From a checkpoint of a small image classifier.
Model: 5.99M parameters, depths [4, 8, 4].
Training: muon at rate 0.018, 3200 steps, batches of 64, held-out accuracy 98%.
Data: trained on numbers of one to four digits printed on busy colour backdrops, 147500 training examples.
Rows from block 7 of a small image classifier, named by matrix and row number. Rows with one number belong to one channel. Each number is 500 + 50 x the weight over its row's rms, rounded and kept within 0 to 999. All counts start at 0. Numbers have three digits each. After the name is the row's rms in percent of the matrix's.
After each channel's rows are labels from the 100 images, of 14976, where the channel reaches its highest value: "strongest on" is what is common among them. Only what is clearly more common there than usual is listed. The data: numbers of one to four digits printed on busy colour backdrops. In brackets: how many of the 100, against the usual share in percent.
# convs1: grouped (4 groups) 3x3 conv (model.blocks.7.convs.1.weight, 192x48x3x3, each kernel summed), inputs within the group 0-47
# convs2: expand pointwise conv (model.blocks.7.convs.2.weight, 384x192x1x1, transposed), outputs 0-127

convs1.180 086:486484487552511483545442564546492494571444554496527553503540450493478487426525427613407454487563455540518414562491496470431532435484570590427460
convs2.180 105:501594567544452625499496541454516476495451468443538447445534487511458473516486544504486548493540495463468632491438415476545577545517504466514455535530583524493575530488481576497503440468450512487479455434376523584446489439514536517451510480403477546536476429495471478427508541524469468532581456496436468477524455445461550435416476473409543533552562520449555576510454406515551467465493
strongest on: black ink (100 vs 8.2)

convs1.15 098:506554521493479439437508474511438512513445407442433471454524399455544469525466564496513353563488466568580469433448490437542437533507487472467513
convs2.15 102:554659484496490556415551507513441528555507596501490442511557477513463521485460583493526472529501450510430555408497502589418514542448496447600491518536565560456500520413493527405417553391558402466453487463458459531534598458489460530510544411415588461569493586547427510469500474653454585485464514396541501531487501505455589513540502521523529464553530499515517509470489486504437405471474
strongest on: teal ink (92 vs 8.8)

convs1.129 122:556513555484444549496620391533558458494420506486533558515437485504596542564444501486454579462549485523475536526506467464480402513557511543543579
convs2.129 090:479552460527560531495499426573527547471472539444466560456626434465514495436493466532497521562497518564497531540490584518510489431518464507520482527570532448523400537516505573606484509487450532494434470520428561469475453484515477549496456510496575510574507432483460519477411551444458552460444531522466579463473453556502431424494479471563462597454435488509535532462452559496616499563501
strongest on: orange ink (100 vs 8.4)

convs1.189 097:440352462462455508466486528445472486450438463402452430425499412470483434452447546514407558494436458485441422504501488496497481532496445496509491
convs2.189 093:409406435441447452554579465552480519536474488598520469437497522594450520529596525430419484540492533530480576461568547553495517568464519513501429412596485527458540461509447492486571501503515537565501385399456515420496496557548507582545495479532508485518601534446535512478467445530513546445469467455451476507452412471489502570441379502577560369527476665471511522438548534525480626512504
strongest on: purple ink (54 vs 8.2); pink ink (45 vs 8.7)

convs1.177 085:512538472471446499463371540494494503516502487483512435471414450441571502597500552430519489457444574553430482494458400510451485429457577507459432
convs2.177 107:488469562436468464438427655574454534513533489547530557499597471458524463506503437487526505640555565567430525486505393496517584504570543474483473500527506413502504464519497471532591530492572486445570495492532428531521472455502518577543481573551518505511494494440438564455506501579482544558437520465518494439497504533489568520556492513557417545449544449492566455391436516507571595556501
strongest on: purple ink (98 vs 8.2)

convs1.34 086:476395534549513554540532454429508501543488550557431547500463412462525449469472464418524404500475448392426448457533479450494407473468495514488435
convs2.34 101:430529560532537444584518518451493561501451617481485516458491531484475485508460493440552460569519458461459376502556392489544462462519516510575472617635465616495423526443499539497485507497581527382524459538568479482476557554595407588475446488565464602548556464555537478533452369474525496553513450481523536503593446446488503440505441556625482542450418482550477492432521571545550565532519
strongest on: teal ink (90 vs 8.8)

convs1.150 110:453509525461468554501433439531571497510444508449449486549503430421554464415437438473468581429517434559534453507601494497407480575477488551479455
convs2.150 102:448504441472458417468503548539465500529513444482449474581428637510594577494457497569501419530505529458527528506544515517430525459422497556450543423536489470501537514575511540450442590533454526468496518516584466533503628542521438478509513455575487499532475497547497560542580505520471624532493481539662524501504472479487477369476497511401528482456468503432530624526509498615572566463501
strongest on: blue ink (100 vs 8.3)

convs1.175 105:491595460406499489527404474407469496424466539437502477434533466476492458495459348504533416431475495512531486550514566475444491501475565476492454
convs2.175 101:443576525449504582498529580576525463503580569476521492531495555481500541459460524541493495576556436502505496487486629540543541603480450579586457504576513513532536579494603434549537544512378489527547585557553525560478519497471475445514514466534534522446501578432494436527485445488503540432505360562492533553593495548472373545454490588518526523580388482433404501522466533544478434481579
strongest on: red ink (54 vs 8.4); yellow ink (31 vs 8.4)

convs1.84 083:717502512506510586580453563466475503449494455489458449567510460499471540523393506523462506423515558498514545520510483481481544485480518487461462
convs2.84 118:468520510542560527501488375554433553561483449485441469527509477541482542454537476616478490469484493504513454440452499478548484477429538456506512451514578532528458502422632487467554541472465502585442475528465348474451533484473453490523422443425556426457440521501442450474542510532439501527514474490466499426422520577536473431567440518547544604459514446437520539444426498487503527515540
strongest on: white ink (98 vs 8.4)

convs1.47 097:552619495499580496606488393511458500517463514447408388494538495572496530462485437424466539491507530544445450492516477530467489525489504471432584
convs2.47 097:444400561451476458488518446567567577531469537548478454501407523527434485560536560596553529489516454427624517532478584459359536534584507433483476551439457537469556480523641449443591588611451490443482554465528512553541497567524436442545557489534447489519474492509493512487495539406539510573468630513487434511489531458527560546539504559541531582534423533535421631492525478547587550472560
strongest on: yellow ink (60 vs 8.4); brown ink (40 vs 8)

convs1.185 105:516429485520464523500479506454505436460533460452468453533449577447476523503468394492425401509507451442454579446403532419493570492504392485551523
convs2.185 102:529489501555545491539436495604419462542503520484463404451479450477496489512482460496493436508430525457481519487395475435514478536493473460593523515473504451550490562552455499529463504534663533547425512525444607438451533565480563518523511462472531514485530497574555507497479536535492520500468496457612460420545552541453528492485443539504505503570536478594545470464438507495504483579508
strongest on: teal ink (92 vs 8.8)

convs1.166 117:518489472472504460486495571465528475532545492571466464496473545490612551505488637398474511555507551525460460441435475533549505430434627493520451
convs2.166 111:516522543486477481446533485490474438485539462464489494511522488481438457514524502489503510610516539532510514450582468472517563464514467459397486448460438528535496463440509466457491528495505496544444492420471500516521494449489629476540517527530540490419572475512435446448468464516480468442532448567530546497378569509548485485472453407502479505519521447554444448587536532490529638404522
strongest on: purple ink (100 vs 8.2)

convs1.55 085:589432496433556497600518489446549484472529516516461426420509559541540523490571577467535518540535481546560470571431468461452485553611480478574538
convs2.55 096:480489481490481543421538347500534469461498557427561515463525537419497540488491456581501483522510526595489510399447451506490480588388481514458590513525526534433516473459483451453493518492530504489502556484540587525476507500491477425451554496502589521559441516462474520590524486524381438428542531418504484474470558425525594575554480474543546492507485435521506470515445573469507452611494
strongest on: white ink (79 vs 8.4)

convs1.157 107:584455464611478513483510419575521503591432561538574522511478495404441431476525581520520570546473501552479467466454489591549438478496466537499486
convs2.157 100:561506546562499593490515535547448531458478504644462415552495496548529623517550493663534515519511425451606603576342521501488509481577519444555570432526486503604540457503508479576473566458406550448536503471564524480553456472461508511479486472492381554505608509528474467476548488569572472458516548458503530465564479521590488477524490487464493415570459588498527471596488506499514536469540
strongest on: black ink (100 vs 8.2); bold (72 vs 46.6)

convs1.133 069:533576491490457479417416446443548602551471523445495518398497494442474501546568501466606483469526529491509521489508472417525433587493401541503536
convs2.133 090:491561413484464623527569530451530528417433370545483472436523526512501551529510511509540524582493459452353474526435487512485409526458444467363525618593449457457531534504443490576497616504500484526559468523534500424514538489446474491522479479526410534495568494451482460508579505488482440499549533528410497461521577500557559449582537474459451463467483612516458461585491462431484488493405
strongest on: orange ink (100 vs 8.4)

convs1.191 137:476409457506542551511475533457577578527499476460534538492567475511473476481444525486463523431569479593452476498479463459503409469397588599470588
convs2.191 101:526502547542533530511588450510482518471455544493558451475541451531531536555680507441519531549411455487519438565467547499539516459394464542486549435475430472512429480527504574522481421482547412590529456449478452597474409520488538493546511500500466546516532557594522503477518520481566442470540522580509413597451462513577528512517450511420527628585523571379526538543539486499511535513448
strongest on: purple ink (100 vs 8.2)

convs1.188 089:468464559449455604511477535445527553469481533513523464499521491498504463452446554472541591460377508594459505413554406544542435512430504511492428
convs2.188 106:436397531532456473513466421412531482545554459514500501437509533537500532475483441622515580511510483489469513497582476515467466493377435447516445463499500432509600514493604456542471599456523503530501453407536434512469561458411528469586464446564479561457507440469501521517476494484540610463438488525523555425557554460522497502448437525521586547536499551583399431549498409443430649523512
strongest on: blue ink (76 vs 8.3)

convs1.56 103:386444486504441426463467500529497507523538515432490486454515569531508495499515440433560471456606446398437481432539519582514476378494507503495441
convs2.56 097:485512506455463576556560505534436464508522459470524548540569457496497511517461508517407448590442526481476555499511533557529493488560520491596580400553501443572515509584561496546606529560610508584565497564545431478486476560506576487484415583502529542474498397566491492531474524477496548539398410517588525480529452478483576628535531551440517459543493548501476602441459543544588500560502
strongest on: orange ink (78 vs 8.4)

convs1.39 091:500516487485567473493509436462390512605535418515447461426525492498470423482392499458457532509530514571489541433465527429538404537532593471470510
convs2.39 096:541464441501496463480470489407425454484486479440456525484455463546467457424461485500453502405486447546493512478481466470472489454620428385469527493401494514484573495478464430486546512501536509523419446501568530508563481577432461517482451536575542493505456445480451491382470510527479524533443464469536580425471499498535558453564568492390548606424539479464386531513441583555544551432459
strongest on: brown ink (58 vs 8); yellow ink (42 vs 8.4)

convs1.42 094:521578452491441498462502440530503450466581427546422493393479414542447574462416476511480437470574456450535498461476450548506477520567589549517491
convs2.42 109:483421515523432557445377507501460491461537463524490504397535558497492443479488493464504523424512495544446493463459456496567571535431542449539430509549522578530467440589587528493439541468540499427557522530554363473493502544483605482528482606547581460450507635452449500526533493552524449485535398452517485469474416443596534624474457479605522497535432460491543539620483373528502543532522
strongest on: green ink (81 vs 8.2)

convs1.162 082:531591515474478461495484442583395434505436464433499502559469603499477534399550478460469488476501564562498517480501557535465454596470585492431513
convs2.162 100:469375414501512541413468532475555519513539497524495611539501427533432556529529575605379480478581487454445517483475499554399525482514486422464611490550496553465509585578443535479531519471447504545556560594455461549419538528491438429464550526431501513562530481424503499505479516546459499507487505541440527477561432508551523506566496521521475551583482517444474468519420563434432590553521
strongest on: yellow ink (87 vs 8.4)

convs1.57 090:444405476415578538417488458429486502542449511523504487561487524551528510523465491477619529511609481464432474509433411529537597507534493482443499
convs2.57 094:459542519553545459505468559431540497456471472499489506459474385555519518497443463506518495506502482596465643491522459536471481488557445541540494545546506474505549497473557506531428520468502517527432469525505441502485545402489560549520513547394640488583491461523491532462552405481447406452529410486556465479477484519414485449592544485477513517393554443571471507509553457489525504538475
strongest on: on a plate (85 vs 40.3); orange ink (44 vs 8.4)

convs1.63 092:453465506436510391574355470573454499480486421498504454457534465502519491452450397441503516519526404504508463462587491509484522452481559452533459
convs2.63 102:445568502489562549448488564476498478496504517541506424458540494460510451488491458515390484421489497524513507450497470475491586493381550494526358510578552470522461525492517541494440515416456470434489456452519561602455575492506491448524564572437527579518508471520500486540525494432462504531466409518462532533577539489418482611574509564525475540451478449513500609525423493527536501466486
strongest on: yellow ink (100 vs 8.4)

convs1.23 072:547544451589540521504552485476415536504458386439362474510428485468479432448450507522442436463489418465443412509517531458515505494494561516487485
convs2.23 101:438528514480529550435548466505491572471496569485401494483538422585554491461512443437427505513469477468568487430494495471470542493577568558460399494523481436415598600445471481505413484479504550533469509493488517522537501528557504486468481501501556504495478382433552533430599441491480562523499623476571540596506403471590543476476513543514482514572627440577581478537513371492373447502528
strongest on: on a plate (100 vs 40.3)

convs1.78 089:510467393470481446536523473523527520484529412432447597518467502532533533500515543576561578446396474470465504507483564430524527505404547465404548
convs2.78 098:424560489519503524584485510504473460438483595572566487433457516496488465458528542457538448497534487460476518592537511598454422449515463509537557493433533503435481442427397518546477490448546452381439549609466453452416550550463557432559503541400491460463503523452484417524440570561482516463446528643501465502551460516481407440468477443493411530417420483477559509483491469553471543484481
strongest on: orange ink (99 vs 8.4)

convs1.6 110:528451462460470455459505434563460450496478405464414583392513464470520447463501536537408497490496455571560509409497479510617475484502514472432540
convs2.6 094:607548461518429516488576589539470481505525455451509556439487503513505489459568476494464584485551474468517620533463546647572498480572589473375526552541443517489644549550524453550493546470403452516482453572464545544513464552429534554537430506444556448515549504529458553408473559536481417528455463596541497509511498431451502511496492506551511570586465585461528504506475481452506471546455
strongest on: green ink (68 vs 8.2); pink ink (31 vs 8.7)

convs1.32 084:409533437478431486566460550510525469566489426407580512506462477508475482589408518569495474597578550455513459503432547439513518571529501496456496
convs2.32 103:536469484416489512398576472466565444476485574500505517538505441493481523491507480554491531441466502530427520461538554531528521528416551420524465525602503570502555497456481494508520490494532471360503501566511483428464555501510562467464530480450535393476511415567492499520511539493437426402476374518427448481512450496381544505472480450455450495445509464416442488562518511422488434406530
strongest on: on a plate (96 vs 40.3)

convs1.95 107:443469554484529469380547527469446505474467494574546453522506426385478517526494442395473524520477452577463469532562509479564546578557492574447534
convs2.95 100:515560484370521608482544479570459499509573528466618496549498485469577451501522452447483493428500480415516465529403519434546514567476517476459479365511483505425526455524601515542519500505515510433453455514553478496488497460539513486493528513528425561477627493493507475602534479422434440565530491451461565462447474483469567566591487517468507479511447483494513626597531501416515565528479
strongest on: on a plate (99 vs 40.3)

convs1.12 102:460433516572528568491467519477501554443581447513555456536347458486487491429478571495516435476486456584419520529580554492511516443527439461473468
convs2.12 094:500514507551590596482516479369482559505498505440457489453536508497465434535529509495498559422525492543499472588548544463692512430451443532562532465491553528436517498477451504490561529464473542466484587409549425395498433536508529483484502470521552441528477488524453497447517474413509501544528459476516552475545490498508486510518499485597569437553553491363540527434523483546545524490529
strongest on: teal ink (94 vs 8.8)

convs1.101 109:469529492528509626506504455396437507520524537532552589457443533492492577554526417521506454408519505589568450519474544533490578498546448459546553
convs2.101 100:515411527520478526447448488587423467521448494579530539530537531486494501575479541563365592517476449471401460466520483504565530584384553501534452455494497492443576437515477424493512466538478429484465519500497528629512504619515493433518486470492540449548466496426524486555550469617492571588473487420541474509557517581476572503500513491569468521432537450510499431415568460555583655476517
strongest on: orange ink (92 vs 8.4)

convs1.182 085:407482498417526504561527508456491507489454502475463524432434555516527530381456498417502394450544605488470499545470600499473475509459441541441554
convs2.182 101:484455491584536480417467486495455460548518492574540518506491523529526553548673517423553383505560499572417535548541513569472452531426547525467541392511466505458522517496521650489549532498632476394537569545460424565477519506553470441541547560502549520456556563534489474585444453485567547561413467524502519415544439515470463455457526509553510451520550511492591532436541571579452562491537
strongest on: purple ink (100 vs 8.2)

convs1.128 103:489500578475466470468529472521497545461546545467490522505495521488446517480483607531452362521453488562448491437520404524550497495452497465664437
convs2.128 099:466464474433544517551415490426415537525488539386587450512542456461556445531524499510453593537483550516510515541423559464420480452536471486518471545521554552432497521614584515522477478497479488629504472559567435472453500515491518533540513502498539504503469440457478473505462523539416434568613495547427537473506488500598516465459481594520472499522512517474564523444490576507503559577529
strongest on: on a plate (67 vs 40.3); white ink (48 vs 8.4)

convs1.181 085:490531515464470466485482504438468426505544473458455480517470510423447424464432340478533464462485487592448542532522472484550490585534514430609550
convs2.181 103:438400503440467400471504490581446532521530437466459504541510357425488431567439559478526482548571488473573434495506602531496517488509519581452509407539459473470475449432449549466546446594515492507590471471378438564491514469663521485469482499569519535524563507470589502462513469465586606537406597526522522537565542468529526423496502566426515416485503551536470523548392502526430547491528
strongest on: blue ink (99 vs 8.3)

convs1.75 078:451494515366516473593436534557458540463481591513567537469550578535523418487532496550437528520461489565565496409490533511489463518430558448545518
convs2.75 095:439411532488547524473476462530475446523418490534428473524482527454635442582494517473490479438460491506575571576372445481536612459463486548459504525514447449450574545498420522486495427380386461534532568534543430456522526355476449544530459509504494500435549460575505479462464551508521505506483467404583426536465551499467523509564392471508467432512517547474485540511536523463416487511440
strongest on: purple ink (76 vs 8.2)

convs1.176 094:446514438490458466546501616463460438433486472573474511527557516590554546460466567496513460572551563544454403555514512489481471460485502600520413
convs2.176 104:524508550489375481438498489528467489472479423500443481501455527517469420438491558473471459477508533508506453526450447479435477657471529499545482478488497503502568451463517633502549583450431515485375374444567465440500507469447472536491381438507548499571509586355442478572459450495423486527557456451410521527578507549554573491575467470504498572503495514569534466579617535470519483574533
strongest on: purple ink (100 vs 8.2)

convs1.113 137:462579499489544464485458540559393490564469542364523528444514489527509495557528497465451566480456443529450518527424388511529456485505546440521400
convs2.113 096:372589482439443492564417495531488601512474499518542548514479514493577508529541572530465542566517494567492402591518384531457446456436521510507496470451460534458481446613543502421539410535387505577514513538496483442529496518523537459549446596504518518552453621504472455514477559550493548459501571578425535520546527485480486522505499530442532565495537395492502496508504569426488508550575
strongest on: on a plate (93 vs 40.3)

convs1.60 082:499580409508470541467478442488559539512477479604492553497530444499503583473495430392482605518542443487444546542454557518476572419506515497431449
convs2.60 097:481512562411541523471546521440520497501522428459542456532465426549455426445489375509498400457496495419584523357536495524487390487425518495492466483394461509495467550456502454507527465435449426471504541638569449454461434486502446487487471393474440444524493507440503466503440554476546534569536549501504448503494590532537581492436439555421480468456470418422503508530483490380570408454528
strongest on: orange ink (95 vs 8.4)

convs1.148 137:492443401459472472496518553456526564530520428556489481496421504500546526534517546415459462479611550536454486537463424470522436414476585541402539
convs2.148 105:489493428539542444537460468477521530403433502448494552446470477621476404522552557569474464512539495472555473518567469532457413530502544512479534503526499448484608607521535566571480483491464434440428426428486525421534491531436600555495533520515571386489595580535454470578603489520566456501465552446524458495510501481440558519490461553568464525526487545464519510415498580480419375483519
strongest on: purple ink (100 vs 8.2)

convs1.100 107:503601526517491588425429483442579482536543508560579530466498517502543501602526426488487445496486482589509428489435538508502502589448540485535598
convs2.100 093:510548460510539574480539471449497518474530521547558501479470530494451504581431515449444474489491418514480518426508474582527551450435524524511511434493470414412494568531521555550482400528523500476448559481533560459476417457548412493409472455475455486505452486417460418512587570604532528459495473434438485525490515494527486521515413438449528481459492542477464538527586514459457566401451
strongest on: orange ink (53 vs 8.4); green ink (46 vs 8.2); last digit: 7 (27 vs 9.9); first digit: 7 (26 vs 9.9)

convs1.102 097:512549463404478491492512452515526506570468533529511588581511540490460396565550510521457466526427525517482595422482451540617476471533548550583543
convs2.102 099:596471458434523618486486480615515523439454549483533491450493481421567530486536438538440587543417488566553433443565515447517532491454503494559415545558427482473489494469543557355532497555517426460492385514498477528525521560505425549556540520566475483550461511476467465569544446708481433461622517459453456478514422499428511484481477539474472498448492478497453463616427463457422501463560
strongest on: orange ink (100 vs 8.4); first digit: 1 (27 vs 10.1)

convs1.138 108:590519567385452486515448397457512567478386536494466549496478483515571492537493432530531454545498592503458525481538514503548532407441519484532568
convs2.138 095:427562599481492519384537520389538542531430485525419543555457474479420423493509546520486517532474555410513549481599630484529461452549425549541461569505450537498431602528589513495570509467419531489499466448543452479501557453538563484512523481555453508496467512538487592466485512429554470522525499538566588519486525565550499526426515536452488554472509536624470466419506546456561377538572
strongest on: green ink (100 vs 8.2); length: three (50 vs 25)

convs1.38 088:429459456479398482539500388504533384394497460473510588540476482487465415579515557483509516487570509443490484479539505480502574486552568446536499
convs2.38 090:516483493536532428536509655445439592454440462420518434538516450461425525543486573468485465463510540451562539474409503532586440432458519505571473568442516452586591447491554538450465459432439419498549562448553511555496574535441447431429516484531522431516511457550535493456486523529449509501452474550411504553483528415479476509505534448538407476568485527559546509418609543470516441470468
strongest on: red ink (54 vs 8.4)

convs1.105 123:510436534486576402519484390464560455557426501525472477531509516512449530429463436520486560462386467489478467529504493471398373478516464488464501
convs2.105 095:411416458532463537396488533428564487458459512502484567494447458488536431441622500441547547578585489513397449378421579553492448526471470461519423482518563499452466515461437527466573476562520575567527505554441498420542495497403474527486518570429525471505588508480532528441434466480491512581443460496517455530499450502497519523437463568461518489445485539590536552535501392528448498457512
strongest on: orange ink (100 vs 8.4)

convs1.4 113:419476429453516490450551401482426508455444470417435503513441385480579452495509505485439412575502470513503471423470532481472479518504501427438445
convs2.4 104:530506541519494551436538602462506477452502621450479459540425533594483426491459462428536533497533535501512493532419456512530502503559497596593516467466494510485555560448444534478486496431495528595384520486504493506558513523430490424510469501561545515456567526423556495490518471487452396497594508462506569461497562485543620434468536540433506450511525453545360572478496471478463525466478
strongest on: teal ink (100 vs 8.8)

convs1.30 081:469550430574454580461515501501434444512524459395495521446377501484522495436447404453497547462526561482477539557465485563533547469469553498591457
convs2.30 103:432485580607499469433518418472470446356440558536427564444458475508502514482470491511538499544480437466573516408503450466547508443463583608442593537507541398517521454569555461531599396467525497472507488557528507589462531561525499534433528444524400497473509483468436443488552489571411500475474568482455480442431439532526426444518523536498518546472536521558512517552556488558483495532411
strongest on: on a plate (100 vs 40.3)

convs1.154 105:530593430458519528561562509477468438441474496553456549477573470483576480525462444550556497411478519603466458564492446468536445517407466589538489
convs2.154 105:464498415538387529428530486633499530457524558499410476542568516506495492515535500499463497482601430439578524536527569470464527547451532507614508497470462579501496579478473501533553495495524471410473535654444460497460433516516520554410487452437626562587437554577557490464511540480456519513414611449492427451519415512496504547475489559463463484519444431520518443529511499448446439447579
strongest on: yellow ink (100 vs 8.4)

convs1.19 078:519469555453545407387572469576458458490485473474472481475474517504470475411576450476412598505473551507457487478512468576511411537490561423452499
convs2.19 104:591549445467508426493568520552452548524536472472525505496487454463510372495556491490531493515448499421511492564538620532547424499540467568507599466480560483500456453435513501479482518540457455544563507408477572544545534531432592427401552543449523524475533430529475507513550465579628464453539530420566515459618610487415358440586550538448561443397523465464462537436520502494614453391585
strongest on: yellow ink (55 vs 8.4); white ink (27 vs 8.4)

convs1.132 120:537484568410488460449532490527520527521503562471442582438518593569502510636429530506505516552488504544521457525494475523507549508454554487621403
convs2.132 101:414567466515512405548484561611510495514559485561496528545567505522594566521471568527446461554483533533510430571513491419447468429526518495474562480581491515451512475508449372451511512478511522432549450448567480427395473600527526462513513469481509466484524587514515532544464506471514538420456500535410510439501463538450422503529449483427456423470484477541536469453537451442575494517547
strongest on: green ink (100 vs 8.2)

convs1.136 083:526579452463501544432597495509402509420440568491563445412410476481497502472456515454468529509468478410534478506488448533544530477394440450491452
convs2.136 103:465507480422488464520533417460496551476457487548507449585510421481504467477442497390561488470422468476428441462548437498419503465427519509551400390438505502499432537420459451499587406430505498519440452473488343418452533456430533434475521470397411401449504502480450535571494507529543453459488524506504538503430554459401430498572530396548498404506497493514517507509502463473387483511528
strongest on: orange ink (100 vs 8.4); length: two (51 vs 25.2)

convs1.37 085:450532469624509540454503401564551451437487454440421439471455473486476514445424458490514508458494521507479394471501531601490412512544445483539464
convs2.37 104:576531530452512486432550553557458515474550523547514573524453551532501503594471517365489478554511419568445479587388485479655418483391481525644498412507534530545500414454465448459438464474474501496531509511462581624555413533484456459449580480558559590570471479460575503504460500451441531411570532487467496506479492527523444598542505444526525498506448457507479557505435522568554452520462
strongest on: teal ink (93 vs 8.8)

convs1.25 087:524534424507524435473509393471431487445552433543503494412517535546488412431539537546415485449556563510434476434504473501540539543595537486556449
convs2.25 099:450402510436538454479545550495564488490519508486513461531577474482633498451476462563489489561503472531498476491472459551412468462493550523489532523539515560477567501527476552603610565511590420511477487480549562487468355473464421523493503525493353413597444523590486449528460545533510487547526481561532503477482464493517482431572493513442464549515508528531511486477510503530471538530444
strongest on: on a plate (100 vs 40.3)